{
  "train_examples": 203450,
  "horizontal_flip": true,
  "activation": "gelu",
  "qk_norm": false,
  "num_experts": 16,
  "moe_every": 1,
  "expert_mlp_ratio": 0.5,
  "width": 320,
  "label_smoothing": 0.2,
  "loss": "cross_entropy",
  "optimizer": "soap",
  "max_precond_dim": 1024,
  "one_sided": false,
  "final_lr_fraction": 0,
  "adamw_weight_decay_other_params": 0.05
}
Rows from block 2 of a small image classifier, named by matrix and row number. Rows with one number within an expert belong to one neuron, the router's apart. Each number is 500 + 25 x the weight over its row's rms, rounded and kept within 0 to 999. All counts start at 0. Numbers have three digits each.
Before each expert's rows are labels from the 100 images, of 14976, where the router gives the expert most weight on average: "strongest on" is what is common among them; "patch colour" is the nearest of a few named colours to the mean colour under the peak. Only what is clearly more common there than usual is listed. The data: close-ups of made-up surfaces with and without defects. In brackets: how many of the 100.
# router: slot weights (model.blocks.2.mlp.router.weight, 16x320, trained with AdamW), inputs 80-159
# up: expert up (model.blocks.2.mlp.up, 16x160x320), inputs 80-159
# down: expert down (model.blocks.2.mlp.down, 16x320x160, transposed), outputs 80-159

# expert 0
strongest on: smear (74); leather (52)
patch colour: brown (84)
router.0:490477465527524517511549513541494495511504494464464469502490442494478506491525492510480517506511461492527448495510481493482505483476469472475447489498543482475439505491510475516500477541539469512474505483498505458526487491499478486535492476
up.0:490498505493514516539540520485498484494499523507486528493499491514531477498470469455490484545483523517494506546472469494485509517482509492473488484474481491476520490468462494496536487508483516537492502495494498482493517460503463499476510499
down.0:503516473509543510515458511551546497512538494525541487494467600519517491525542491478500503489488515483494512521488539471514514491490491507512520534508543517527555534519523530488510496543507506512498456488512477521500523511524471528472544495
up.1:509524494482524471492488515498512498532466535521509502475512484479503445550509486520494491468477484505483564477447452522485531493475514453513505504498484527485487494467469470544484510484531503525515518481510512487484541512500488534502479501
down.1:550477509508504515505461505506507517532529488513537496490526534478497531492488467522514504494525489452546494482528512456502470523510500478511506526525512500531543498553497512532457544513505477520538481484483514513508492520529496477547495475
up.2:543479496538499520513504474509526522478519513544513510521519492493483497479509486505514518502548516520480513521483488490519472524484500508547512512524492482500487521528489505505489505500491466470527490473503462537476493496499535520517477503
down.2:527490544492474509520495515500469544473479504469506483481547520519483527514522467538484522522526561483502469523506527487497490495472545491471507512460485487527495537512455479531448559472517460480443494490509491473546505484489491490493506482
up.3:480501547489526506505517556445489522523535493512527549496532480485496491515485501516500442480495470506514488510490482504490448509545449495492503478517527517506481467495486501538503502497517509530515479476465526475439507490493442522515511517
down.3:488536463502474534535478464462562447510487471482499517490480540469491489504553542532483502534504510478498420477470471520483497500467503511468472516502528559500526503474527523469500521478485515462473479516522535454546436536503499468490507467
up.4:548508499493489504497521459527485490499454489498495510509544484504467477498490507502507488464477505486491516507503536517510519531511494488511532507496565540529498502517499472530498484518482523504522452466508455508523514498526485541508497448
down.4:487521494489485542499499503519513517455464509498547534491474512520517521517466485524511481495529512475491474465475505566501486521486503559490494561500506512457542495478481507456515536496485476472548527519503493507488536536500476449489495499
up.5:560499494496473522514498526469547511473541519499492503536491499486525473497496483479493450470489474521527549547534480515511497504483493482554511454462533525515538483452503443516504486470514528482499454447491486496511562508493515469497510513
down.5:526461528495500519491531535510481549537490509513516484518480473495468492460472487524515489514520534481495499504486484545467512507480514492480499503492513521534491490501492466524506542517509490544527474442484462534489498500500438475491528509
up.6:502484499512476464477509524511540495486460489496534529455560517480496506518521541500513521524510495518496516497487536493495452492512463531503476519512445516513481451469500500482518500488521486521511512503507508521519509486488467463500533503
down.6:510541511513524496497515536472471512524556515500460506490510536522530506486435502561476507448505516522499496523518478562495505504496494485500507523513544471510524506515481513496486513460479521509464508474498530531490452475478456454502488470
up.7:536481478528560512490507532538500488482456501525502466532499469488500516434477458508506483461529528510510553541516487498537516482507489532514490501488498460466495484475505507496510509485541500452489508483515496481508484490465488497487560495
down.7:481444523524516530531495500527516497492531521506513495495536553474503501506546515486482485537488494513501508507515536487508472494544565446556514512470556488535554504515499493488471523546479486493538539479482462468542498505484469500485530512
up.8:468562505508514474479498492495500492496448505532510472457490463519529510486544534510472472494480491512512524478493496519522531502555497511458496490494509493520512510482515524490500480538490534498473502506523502559496507496495479474492499494
down.8:511484484507482480509506528531476544477464498534487477466527530531523504478483499491467504474549449509548494493473512490524502503525524443543548502542523474542484496522518495485513484478493507508512499447483563494510541531521511486461501535

# expert 8
strongest on: wood (89); smear (32); bright spot (31)
patch colour: brown (96)
router.8:536539494502510509497474473505513492496524539509543483494552526486471489470479476504526508484527506499477514554500512510510517538474490532515500492521518518471538491478498516519486495498463523529523516484541477483440495502526492554478498518
up.0:503499518489496493505495499487537495530521492489478559503535533537467472526489516516506481493480475490509524459497503506518528485498457495507516462509489447536517514472522497477499524519449522509513503464465498494535518526403504532491496513
down.0:484465532489500522452501520455548461508476512534517529501438482495495444524478526530495490490503466509474501507491521534518506466521516522530517536518501448515532492441487486512470488502505508476520524519502507498488543414527456544500462471
up.1:499490541448474529481541510520509479491503492546473512493514505475440526496477509485493478476485528510438481490491476506489522486541505463462488500471510551500473492472504533495518471513514542488481510544496511483531444523511490534447494511
down.1:499511503498495481527497514470521486484461471467475517483457454511490524508482519496475511517518455534489534507490493462512476516463491492478501504461486509528510508534483513501513472478528521504542469513486472488490499480503529520515517515
up.2:474460503450512540501533525488490524476466500503477503517493545496522504502523495507486436505515487534494464531484557476509522506474470521457487485519528515503533518543488497468556514508497478499535497480466519499489504492487512489504493564
down.2:522524512502467480481493513477504495527493481466539536435555486480490495515500482565513508495470511465503454532491502514473462492498512500515551539499501503550527466495468513432541441497481463501497510498495490516486522487478475495502498495
up.3:506499503485518487491510526510497485481458476497516503515519510521572496498507524494491459495497543508494542506476529476490495514511486471541507492477487524504468526504487526478518505491500462535546481518500517521502535512503461450574517536
down.3:483506496517529484488531515469541473512501473481505490490511474476532538511520486465515462537516482554485495499500498501489455472507525498507518499484460493525473505461492492462539522479442481484517478488506513500471496479484524515484481504
up.4:512486527510528475536526529477533512550542484516516519486460525494520481532523464529498544473495500518496501494503497500483557497487495549411456462540500461507496494496477521488510514514503497519492490499553490533455512487487502542495461472
down.4:504527465481463480494530503539513522462543501470499533496516528480503455520486469479494493502515477516499521506515552517511524481532502533468465475473520519522503492461463511507492512454531533507515505507482495488483493485495507500470505517
up.5:466502471477505519448472489482494462474536522526527492532476550500502498504537489490515506506502513517505498540514515488523496484499466450495528545519513492490476543541495500500499501493536523542485498494554482544536490477460525496454504530
down.5:527481495515525559482529502529484515521488479491484507477513484505508480465490484524518488485506508497501499465460455520506500527521523498460509468504484487476493501493508498465528538467514524508512500489458539492508490492497509520463478517
up.6:517493510497509542484501522502520529505496528444503498517488483509459503519504467495523518472482469522463452487510529479463467524491541525522463520525465500501454493510518478496508475506523506498486469498536482477496493509506513544534525487
down.6:545537485527489482485535551468540477500496487487493512481534507488496525510525495472511532507481497501473500521487528522502555487523483559510480498513547439479507542507441477472490516500449491445497513494461494484509488481533523543499500523
up.7:501511518517479492488526520505490468495516501517526524493518502498506491486486438499474473483500476479526484500489533501490507514419542549501474471484489550468479533475464481469502508478499482478508488453537499464458497524531502544471532474
down.7:480479485487506477516525496475483554536518490513484558498474536497503502513565463477492491491507500487487479501509471482493523524502533538511495556497485491476512499564499505516480501486505512501433432508468481538511518513483510491485464437
up.8:510544457505505493441514463487488511458491508509500487495510508501547545550503491500518553491478496425491483513511493506533510507506479515523544509513476505505517560468524495486491498518484510462486511493528483488513498503480492492517472527
down.8:458477547462531496504493519499540581498491470466485500492512509491500525551508520536491479516517513513481485494486477532503544496539485471472514502531520522546478485529542509496477503538539502475461491485524500535546541522483481522477521548

# expert 10
strongest on: woven cloth (40); circuit traces (39); specks (33)
patch colour: green (63)
router.10:526549475510519468544516466535493508470512477500491519508566519535507462511480482479480487514491514538502495457492524515488466517482487454541491549502505508496510556476482471482528502477480522549530492544527498501474547501503502540479491547
up.0:493513477544530530469545507468479476516513465509512497494516479482500465514506489513443515513490484471485544476451497476465518501490490541484515477495475533494503500496486517508524517458523522448469529517477503463487520504508508513505483499
down.0:508482533513490506483534486504494527491503549457484512552451523495489476489527524470530473531488495515545461488511446523497532498494525539505471502487567529472496520533507521485523510546532532475515523502476516518501466532479468500480495528
up.1:498523501452496542500481497508515473503519547496532527480511549519513464483507484481558522519518451517475504515519457514507505481509483479484508559504496519496494507533531508544489506466463516507492548462472497487497504492498481480535542478
down.1:485510474509500523499529526516516475458481514507499487500520460479474507511479475497526473472473513452512484500490458495493502491515480534551499479444505480436485480519426467467535510516501483520556467499510473505520505542510528523487541473
up.2:453552508540507469523491541488500562490547454563484497514472472512500510481518492501483475510544490465503464483503516524461517492510516507490462472487504458455524485504495504512496469506528566476503499516528505492528481515477499495522531479
down.2:472554491515514485550488500548495493512494478512509489495516481504543516538529507552489506477506532546512529502463487494516464488480513513520471505527513540514497464460469525496510489492502448525523563574477499531502498494499520521499486492
up.3:487447508459478518500492513495492519483511516521519510511489541499457508449494490510532544492502517536519428502468520486490505427522533563502467502500505469476481526439487531486477499546500486508502475466490540510494467482499531433469507503
down.3:561517507521528491523531502535513515484468490483485503497555515503484467526491475495521507530488560471483530500536522539476522485525495467508487497457499479516519528455504509453487483469500547515454490508501479508463527487513513513466484530
up.4:514486490507468489546476492523490461504483510542501523527493587502493496466515521459514524524492498535526492509507487481469471503450510505571486555490461479483479547471518464502485521524497474532503486464485463489517522522513507513504500427
down.4:529501495479490528518532523480471512468481485475521515508443482461497508512499523495555493492495482470461497543491501459458475483516534477476514502488539507477477454498487484474494491444516480475580499491494535484471527470538538514531500504
up.5:499524505497508532525461506492493487491503489492475511513502463516469500528489512515494486556504486451492502514524526464495516516520498499482484522493499474485467513478462529509463434576518528516533527499537457520477456540439465496523467450
down.5:511508502467497518490521479494514548474551518464493446441500509516509514444466472561528515497478491482528508549476504506473518510506451498544479507543504510554484520538525506526543500496510474514501525500515540487522501464538503533521464512
up.6:508513505515498509526496513517473509484507473448517482510566481482449454511474475504463513511496520448459519512512497503492480498492488502502483533506523520511505477516467506507469496493496418553501491489502472464472493502472523535508472487
down.6:505448456509490545485520478456445504534483518513454497484453531501495472469467464502500514469502491511530499450501510494511517492529475485458499506469501475465500514512527475491497481496520476494467448463498497509500499461518526518494484503
up.7:495495511513501462473472471515486476479509496503453482517451522507485529492516530451479536509505442532494497495506451509508571554512504468564548477527521534506525506489530488468498521515513536486506529514491481521487510500493485454478513533
down.7:507472490514441481521457498505475468451490500487526520468462476448482493500485536525490527499484523509505525465474544469517503464485534506515528522485560437487511489523500470504495480448480488493539489463515480515471487507502553481511492463
up.8:515474503508511582481504525477498505456477485500524463496524505516514483551508501539467509550513529439534506500473456531483500461517520471470525486508516496528490511491462529522493496497487538500486508524496553487494498508534477485547501496
down.8:493479495481493494460535497516494492552480476535505473469486495516499494486524479531479469459515478496486493455507455518474503506492441502495504475525498428519483496494475512529508505479511482499493513523481489514484497452529496492505467509

# expert 9
strongest on: wood (100); smear (42); no defect (36); defect: none (36)
patch colour: brown (99)
router.9:511486481531484491508510487532466497515476457510464514504503497518530492515476522481457516512488563529498536465483506461476497449515489497503514487491501480554509506502523472500522511490519517491531508531458486533516495520484469511512485507
up.0:429544477497482468494493478458460494501535512503483500494477514494511508450445458519505489556496507462499432517477516516486509565507505502536479473494506486490471487504481514565483483516478507507466487471514528496517472486463499533480539507
down.0:510503493494498465500471488496470474511547482529546473510523472532508516486544559465502480507513484483452513508479496512503539481500478477472504482522493487481521470552489535478506480470510505502515510481464535475489494512493494459491479477
up.1:489482496504512486492491495500501575487503499525495463475477503539550463506500492493494480473530477514492465516482505483534507519466485565512532515486512515489499510486465500480480503504534469505498505483483509459490489531536477467534485469
down.1:477510503504522516541546540521514468512487494467503514535482473506484528516484553496549497451481528462499475481438495517503454494510495485480459520527514539455534477479472504516504449511485509513481480462480467478477509468489493539533518489
up.2:533508519466526525498477496504508524501471495502497474504479505457528457475488505487478504492534460507490519498537498489502512495497515485494506519532478509507521452475491512422521506515481472433502520454516538483495526495470468524498503522
down.2:514461471505513541463487534468496516549525512493538521478483492525497505481497520481506522499497535552504520500458537495520469463466463521514506515497510500510493497552521524470444502518515544541498469499486514521547479432526540470525491482
up.3:497507497453481479469518471458480483497488520533483484511513540490472535511501549514484534506511538519526516483519498534482530498489463471505508485506450500540485503522541517506511470482529451508475490474524507516502516482509490524514507503
down.3:560480524512552490496513483491499513501493530522488516477475500486493512520505465478525504452512471459465522515471467521508452465475483484502474513476524522517489514496533495505486489511507519504497563508488531536530500503453501526505459560
up.4:459480520498521498481493467523540484475451489473513525486497521500507477493528460483546527509469498546462477530503509485485497480517524499520529508504488430519519494510453508503488504511531505487512486508517483514499509517499493461488507501
down.4:493513487524466474502486542478518516519492498492508487498456448494483529497488537494538503479494517517506512515492492511455477496498536515484472508484424556483499480456503527508487468531522470510464526482473492487474497502498508490523510498
up.5:490539481507511496495493539503509499499501505538482500494470486533476487465497558494513502537481497534470471480512543513494475513495458491490462511533494509496530502559491484492523477534486513537540523521496526508488474489495509498510487499
down.5:534533495498503473541512492514510469501494475472464504485532463507504495469507492482562509523490451572496492534527526500501494521548513494511491532492507499485408481440507549498511549482486514529501515511495518487487507509501508522495474472
up.6:524474539537521509490496482487528528514482477512491516517513509496493514481524520474504518447504519513513504520539536488502527525518543494470497459485506503491546496495528522487509508501482495513500469493518525500505517483456499531485521522
down.6:514479503491518537503482504481489463516460534540472475492492507514452518501552491510502457498480466479521505492488479519550503493493481465481550519519497490486476502544503485547478512565510508477466542499454482478504490515514531422490502534
up.7:499538482540468529480523485503520485509476494483484539498511467503521471486484550494479521508514530441510527499517527512514470534470449527508492464505518479513509517508522467535459516523501499449500501524456461480493514510481499516483504492
down.7:507431527509486485430483492486517488493533472496514508524465512519499530495470496542500489519529476526497478510527515532487537504510490558486529488527509496498504498492489519497538510488482504509465501536549539528501501514503515445503470542
up.8:499514409452477495518487501496506541503514471520521493482527490491478475499498465530515526533522508542537535491483482512514507515464497520436515510536511534514461499496440500514493554501498480522489475462473488518478460505472535523486456551
down.8:515503485493532516535525476491496440481478486492483482541461504493498513469523478458523484501507489489506474553481494541518501473483489464494517519505474474548545480471509490504442505529481524554524507507478469480535487478534459517508507494

# expert 13
strongest on: hole (99); wood (63)
patch colour: brown (63)
router.13:536470505511479486499477506492533515503502470509495483487507465483511521528494541477512533434524490499484528458467511535502467496515491537506468472502464522505464495526530509498539549495472494506466502535503493506521483495511511437478501539
up.0:473520484459521440539496465488499492496537534514527471518487487526503508504511529507529452517476514537513469475561524470496516517472489548524476506516488478502489476532535485542467549485519507522483522495503490541480534500524522511501509468
down.0:511448478487491544497524495519536493521437518466475466486521524486522477510508498491534500443503502541448479521471519484494458496530499480516522519493503537519490471500508498506509509526448484506488521520476493496511527512455463496554497462
up.1:494471478512475515491524465517474488481445516518519474476516517504515496482519496498489492530500513518477515489457512507499483466479506511496504494504493482494461498470547555543504529522473487504536483497452522487478516507515488441491503517
down.1:505540545478528514541483509468554576510536497482472514520530499478524515494491496425489482483503471457559480497534537509477495516488485513568495515447495459516508494494529511542482506467498523539525482517524506504485500501463496520504475487
up.2:554555503537492507502539505557512484484509516489460511469505464532493514535494473453526480497477504494487498469504503488534510505483468574496494484479496500545491497447485520476476555516533498544472478479475545478499497526498501513488479513
down.2:505499536509456515563502520563495525464475558525517523504492493489521529516531492535499499506539513468506508523509483477447501518482478499481495493503520497537521469510472505512533511517501502486517544533487495495498545497513533526521536499
up.3:524541518510499507534510523518537481488497534475515471514487461497505489551529530502418529493452473511524505521498438478506524524518544518538518513508512524495539490464495507463477511528550477546500486472537501496478475483498547551510470456
down.3:529490479487499497517533491532495465495513496493525548466503500533516491521463443521546521479508512496523490495447484474497494515496460535455542499482561487540487546469509511499468485500503528464438474544468497464531523508484522543456504502
up.4:468521511470464469474491494501492501480479519502536521486510495519464525551496512532486522500525507461493482492444500515470469494478506513528516510468495528514506504518483498523533490503467500497475472449518470465473524554489556526505534496
down.4:523503524479507489508515476492465520556499490503514491514551537499504526445486493493465538482506557534542477521553517494496481517548588525503492502518518484509482519508520524513506464504515492492508460501520531524511508488480450493509477470
up.5:507508523503495479540521530493487453516462532480555514482510477493552510532529501461535518548515499488485537483502490496463477532494496510470520495455521499499523515520515471510522467491534495502557504505516500496495472526488509511501484469
down.5:503520481487500507479459492477532534517523495467494504511501504504499490517494503484459545443511508505524516475531497518504516515489482506512512494517508502495513526545480501482493504510445488515499456491476453501478499501549456543551500538
up.6:455481473456508526512503480489472483542538505514532503493504475493516498527495462494510484511533512572482431471480519490517495458504481530502462535526529451505503459473498500495501471520533455494507514528499515485499494501490473531487533470
down.6:542471462487461498468520491491505504511471525543510524496461487505490487537496500466509488481504476511523535488500474484487465465480514496462533514490482521459490504500483470472500528498505521495462489489517532476509479508516479471470483536
up.7:457471477526456462471509502491495514486508485526510442500515499479517504521498462499471481529486517548499462485488534549500471519515486502542495485522494469525502524511497472497512485506465459466484466502485540516575490506558482518505496473
down.7:467490485481521519536514496512530467486476521544502514462516491526520518519478526461495491537500521493444479525505494488484467508519484469512473500490514477489509481526469470518470503478483512498468487506487500508478503493489462522503484528
up.8:496484503464485514485522486460491483494462504527515508493486502471521504521519485521509499446489493484509523505510483476506453460518494544468554492487489493510470494469505483535496488484524515492525493478535495587470518528517478511480522507
down.8:497445489569481480519471501491496529513478519552528466511515558558517551478478537499533503470504467509515487538536520498504484488523521527530497457522487477512506473513513516504453509482487515514510498518492507491498492507503491497508513484

# expert 12
strongest on: wire mesh (56); hole (51)
patch colour: grey (77)
router.12:531475484465475501521503494505530529474487491485521482517504503511522527551537456497500507463491478521549518493469488529466499500475465489491464446561491556514488486519523512509502507467480507491455538526526525507489497511500496457542492512
up.0:467538485495480534493513487530500507519499483539466483503506492481527502479519540491504530514461479488462510516486513522497489494508495479486524440507468507522499483499511502477512528463510500518484493502483467472489501526486569529492484504
down.0:502478515489475498500498515526528468489467492530490532527499538536492475531482522478499529475523514508554487505509491484497472475474498486521526514501520517474473495513488518490486449540472509506504485496527555490497537476509503489489513489
up.1:546471532539517515523488426460493499483492528489469504498528459443496488492482496514472508513523454484460496456496506505486515483520511518481490507501519473504526485448520479528478517522538513522513509507497515461468487497527470528505431498
down.1:481466496494498511491497537530439471501528511528462538511480530486482468519510460500578487495508540521507489501502521494519463537489446512512509491491512484470469490505458504525523503512432494511484512505504455563542508524522520478511512500
up.2:558465481515487452498451496501473510524458505525487557500506554508466504484491498526472452479516505490484491477467493488480442509531499509474515505515487525489491534509489494497489498517514463459507496527482508502528460499514516473492510469
down.2:503499506524503560515520489472487530478497474490514486500493521486512462487486506533472538531511494510507490528511541523478543568479466530541505524513518525522492502535470484455548545556479485554498490514520499500475489500477486510489508511
up.3:501504482517487514454457517497519497521527524494506498544498507488493476488474498460472520516548497472493484453536455507517473531491485447482495499504540513517509498480556519488508486506502524533530472503509508457493451472488523499474492493
down.3:505516428470542504491532531532513508546511542501500512476505502530459469526512499533560486515518485470528493526493449489495512471507516513527501502512445499522485534492516503553505516451506463485517498485485476516526530579563513477490508500
up.4:501532491496483468529511495511494492524474487512480544501493491485507508482507500518487535479515516485494456496544521493444466490503473504505478526519504531493521509484476461507477503516508471499567483483483494534493526514520514525475471539
down.4:478482511476525527458472419523502500518485477514483513453466557488437480485511553526510498474518547557493506496479502499507543502534532524497503516525512525510514478528538497531536458504485516470497511513531529492475513493493470481475500509
up.5:487484483466493530473443508454492507500520523503494573522527524461547524505499532512540508459500517504504555518491472477504523516537458526507511474487495501516459455543501551525524479446520528523516534487522514515499508485534521460501489500
down.5:474513515538515486502500483513484507520495503489511490476509506526517443479488506510539487496483482449516507504486508504484468479478512501452482490532515502488519494493528478468504526498501495472539518538495496463528464540505499511495450507
up.6:494489510444484508513507514460519522486523452500471495500473490514526525528486527516476523482516518559509509513508483502516502522514484462477510514467511479511462493546526517523486520457517507480429489515446502494544505512504550490479485498
down.6:484495453480505495491481526554491466479488549512510496465488525493495471491499491456496518464475516520491520521500471502517500482478506490450472488514528506496556542491467488485477462498528497537505464472488520500513507466511541460524524498
up.7:492486506425513507471540520499487491524491488490537480496459525471496484558479529518508487503523419469509489488504518488512491510500540540494564496480506518470506508497504512527512493513484488503510509499509482553500504557477498519506487509
down.7:521464459509483503495485495521517502491464501474462497456491463498464505471488487545434480526499487472519496497514498488531484510519535514471511510537566470499543466444519481545511517463496495493493542493515510504492506527490518490516495492
up.8:530496502511464508498466498495513497505504473512497453493462483543462499478533482487528482520510486563526462468516453474502491506494490488511481529484480487499463490444506488493498481498518490481516499525522488497494494508489484487532493539
down.8:473509437521510493524467485491490553526498564466537523516489509512482529480443513521478508556494489493499511518521479524474456484519462519500461504468557455478512498548516482511479494533508461440491530538495526443529492553492513532474523530

# expert 14
strongest on: wood (89); stain (61)
patch colour: brown (89)
router.14:498519574476476489509455530495492514520541565552512513468501529504467526513506466478487513528528531518447516514515482455519494490503495512466528510465464529478488477498524494487492492492474463507527468493536465501500511534540476547467473525
up.0:457520541478446473504498479501498513474504496530509462481467526512511503475534495505520479475510499509475495528527502514514514497504503538508507530566470501519496529526488534516526448481508506481549478493513503500527475495532538506457487504
down.0:513461452466489502511524496498508489518476434458490491463506490480525468504513498492451452464518503518499477466527522462528457513459503510496521474497501524505509524487481473483511540508536534542470483493510501504519488502498511460532491521
up.1:532505520504504478503481520506490529472491468508541554500527515482515502514483539493494521453472495508519500506486546525477520513537501503572500504550544537494531523475497492507489516487491508492499479514515520490540495511502521462502467503
down.1:522489508517506496505506453456486492501488528473552448531501479510458488488481499499491477518544513522462521513505498516502481495507472495478527514459456470494526487501488555461488506540505478471492526503493532506508533464537526507515521469
up.2:526525509514482439460535511453484523466451525513500528499535503461514486492504498486507478481492516479519495492493516487472504487461497516507485474502503484522492506489505512489505492495468526481546499497492496535469533520522477459441532530
down.2:524520511499502527498494544488507519473528510492526450520545528494495520508529502497503506497491509523493504509518450508476497491497431441475514507488480485530481502479496439447452552491540522458466495486495510522532485478498523463484488476
up.3:509497489497520514530549457492497451511498458532484473507496574468512499488507454502502502527466488478499498486537495537541513490504499505522514511511499538547440501511502486507538506520507501510520502497523500498540499506486499528488523536
down.3:500519501503481499489527504533493557486501492516536490473486461472519521470526485493489520479491480526514489444527485513515449508454507459484511469493457514508500490496514520448524500487500476489529501505484469476506495527533505533483478503
up.4:503511497575518495504495504510499483502521464517506491518505489523499471490506529461490509445438524539474445505489490517532479461538509515536510498483487460509471484505507460488473507476497475482463491535502478551510459504517496476522483496
down.4:488525479500504516476491482490532484505487506494471523494473470522479514495495519501470474481507502516518503517525505487512506492519513480529527465480492494479527484522480564501465497547486500500525502521519496512473447468532547494487475531
up.5:503534514476545489521498486493512501535497456532506489452525447498508526502517507493506496505505474508525466468507507488500507505572493509547503483517485520505489547492505471451493525541513530519505484511506530528455501475425485492497511509
down.5:497527500509507522529502504486493529471501498477489503506519546473493477483505497499504511481500479512450534496498493467468510481520472453493495490472473471486498481506512515489513485476489472504536513513473505484480481491532506508455467551
up.6:523466494448521502469511469496535510527457467512528497472470527501487500484489494491525487520477493494477488499481513518513525519483478505508524490504507445489487497540517512495485525500529500503472517457476530491571457477500490490514491525
down.6:409480484518517503535508524508488494457477562475498515518460498521494505542494505494515481498520544500527514501483454488471484532527560477469495484497507493476557533505438467503461504487481453509483495511526513481484530463480465481478525521
up.7:511505481515501477507533487481505510507491492469531501470501507486509494486495456495502467500450523515507501464488444508483518496456485496518523512499543476492518470464549492435494456492505510490488476431473479542504519516516508545496549477
down.7:521517492496510508473491496489459525517531504496545443489516469497519485436500495506529489489470491477512566446515506502498502482481474547503505500512469503493474502503502490507489501446487518528533564531492466514506525471516533482499517548
up.8:506517501531514505496474555478566492482491491453498557484516510490487474516470492512512556519481497539469515487454505549508463548494498504500477500519495506498507513545488551514516486517501520485520476467509506534476485495511478523505476528
down.8:496461503488494452489507499526487486517464486546513479558495489499526502505493496504487441488510492460506477539504497545580503498503536473495470516489485483517458483456522496532470484454474480489540492479466481475507501459493467512568476481

# expert 5
strongest on: wood (95); no defect (41); defect: none (41); smear (35)
patch colour: brown (90)
router.5:456474490513518457512506504523506526485513481502486525448510518507524504507539515470504469546449479507496479505548493464509506471500541518498491506506476462506453523495499520452485488486497491473460467509450519534497532483487508487510497480
up.0:542500514544509490511503505506504469509498489517496486510457510509517506477434540458509489514490463494460477485544495470474500451474487530485516509474509468515485518547501495537496439523523491507514521501496467495479524533515490538517452471
down.0:477488527500508466510519567512537467529505522481516481481500518487503517568516474483488503491507510440514502490483544467485498468501501522516556502492535487485484534520473518457529497545470424490503475499526529470445475498459484504451457434
up.1:477533497502484537475513467455529524494510472471496460526477485504509505499471503511479486486503509494499527454433506514513508528551524502492500477516588520494493530486487515508500531471478512531505516509480548520433510504564489480476539532
down.1:511481500487526490533527493490534554543505491547550485502545528494468494485514510531469556492485488517504496469520411509529497489501524515468512480483494483484501483489500491507479468523466490503455528570477509501476469487468499494510543525
up.2:465515464524554529483504504472482476505543494492525490485474507509510480505468469475508479537513479503474521477515471510482516475501499499496496563510486477551460526477483516510508477513508517513527506488527446480517490481506485484494463514
down.2:502503494500496481510514483514532531514487553494491524442524570466465511502500507538446520502515530407526509517530533475474490489510531531496538526524526508514523496507507503498530515491489477500473506502503511521480516558517484591481545498
up.3:518486502484472519466493522491513476464468500486549481470472473506501490501499517478482477504482527506485477535486482534482527476554527500500529504485526477483497505491494476481523511520498493417541474536513532510509535523491445543508489566
down.3:498481527478531527497507486491535458504503514498470493469469518525492464481523492497473480464479530516463502480520550521504520508445486454476529485462440493533532479503493469523510484485494508512448498503466513516509473539509490526478515484
up.4:491461520526441502487429492467498490511495499539504468504470506485500497527494505502452538515510451486492481503539464512493499547465502488497502510507512446521510500516519508503530512522485473491514506475525514485553515490505527530481502475
down.4:452472500487476481514481499484504465516501485491535503508468481471472529534486512522545500493470492531450506487442528502457455482500542495509466545536389521498503509513487491511467521507543534502525438525544478512521500488474512487489496515
up.5:484475500507480500528469519463521504518490448491524513491504504517518510488495537488486516485462490524496525461489471475511541501545576498489460465480527483515502480482471472483488526504518544528454529482486512499516497487542482531456532519
down.5:488493460521535518492482512492492543506494541529513511506475514513541513506489470517494548526489504549499498487484524509477517477499446537417467504525437541516518501445515534516517506490477451495485499542486482490534494479498531494493510494
up.6:553481432494529500515496525474515504501457506524514465536486513507461514510482488501518484544490426470546492496486463513473539507473495499517517484507512516525531524448525468522484494496512478515489530485456532501546527487520507468510525498
down.6:488534488488509525531531529471519521476539503533486506481554506491529440507507480485506480525516509500476536501504458524512482529457474535496528523500541530504527482485490442486466495480494512506501502525463485485507484527536467490480442526
up.7:476494507523499512499496479474487484491505474445462572477502532485549505460469458491521504572487454507483517439519514482499532493514539533494502463538516461513539520490516505516523480493545483458477488500529543519476500479472517509485477469
down.7:484500515481521510488484516501544520514487505526533492520489535512495515490451520538498510520500504521501536482516544500503545516514521480483477514506481464474504477528499500496580491480416509529494470512501489490469504456544519484485523497
up.8:516531503500489478504525525487505512503487552516470521525508504516528521512484502507532429492507505484520540469486517502497524500552483440508497548471502507499513460527512520489528541487510554481547492464475474536491519522504493463495508554
down.8:506509478471512517506468499472497502499523514496512479465490502495472488456504528523465503463478510509466495483491520507527472503447497536540498493487512513563514486480490508508444470464461514517457516490473499493450482537504529537550512524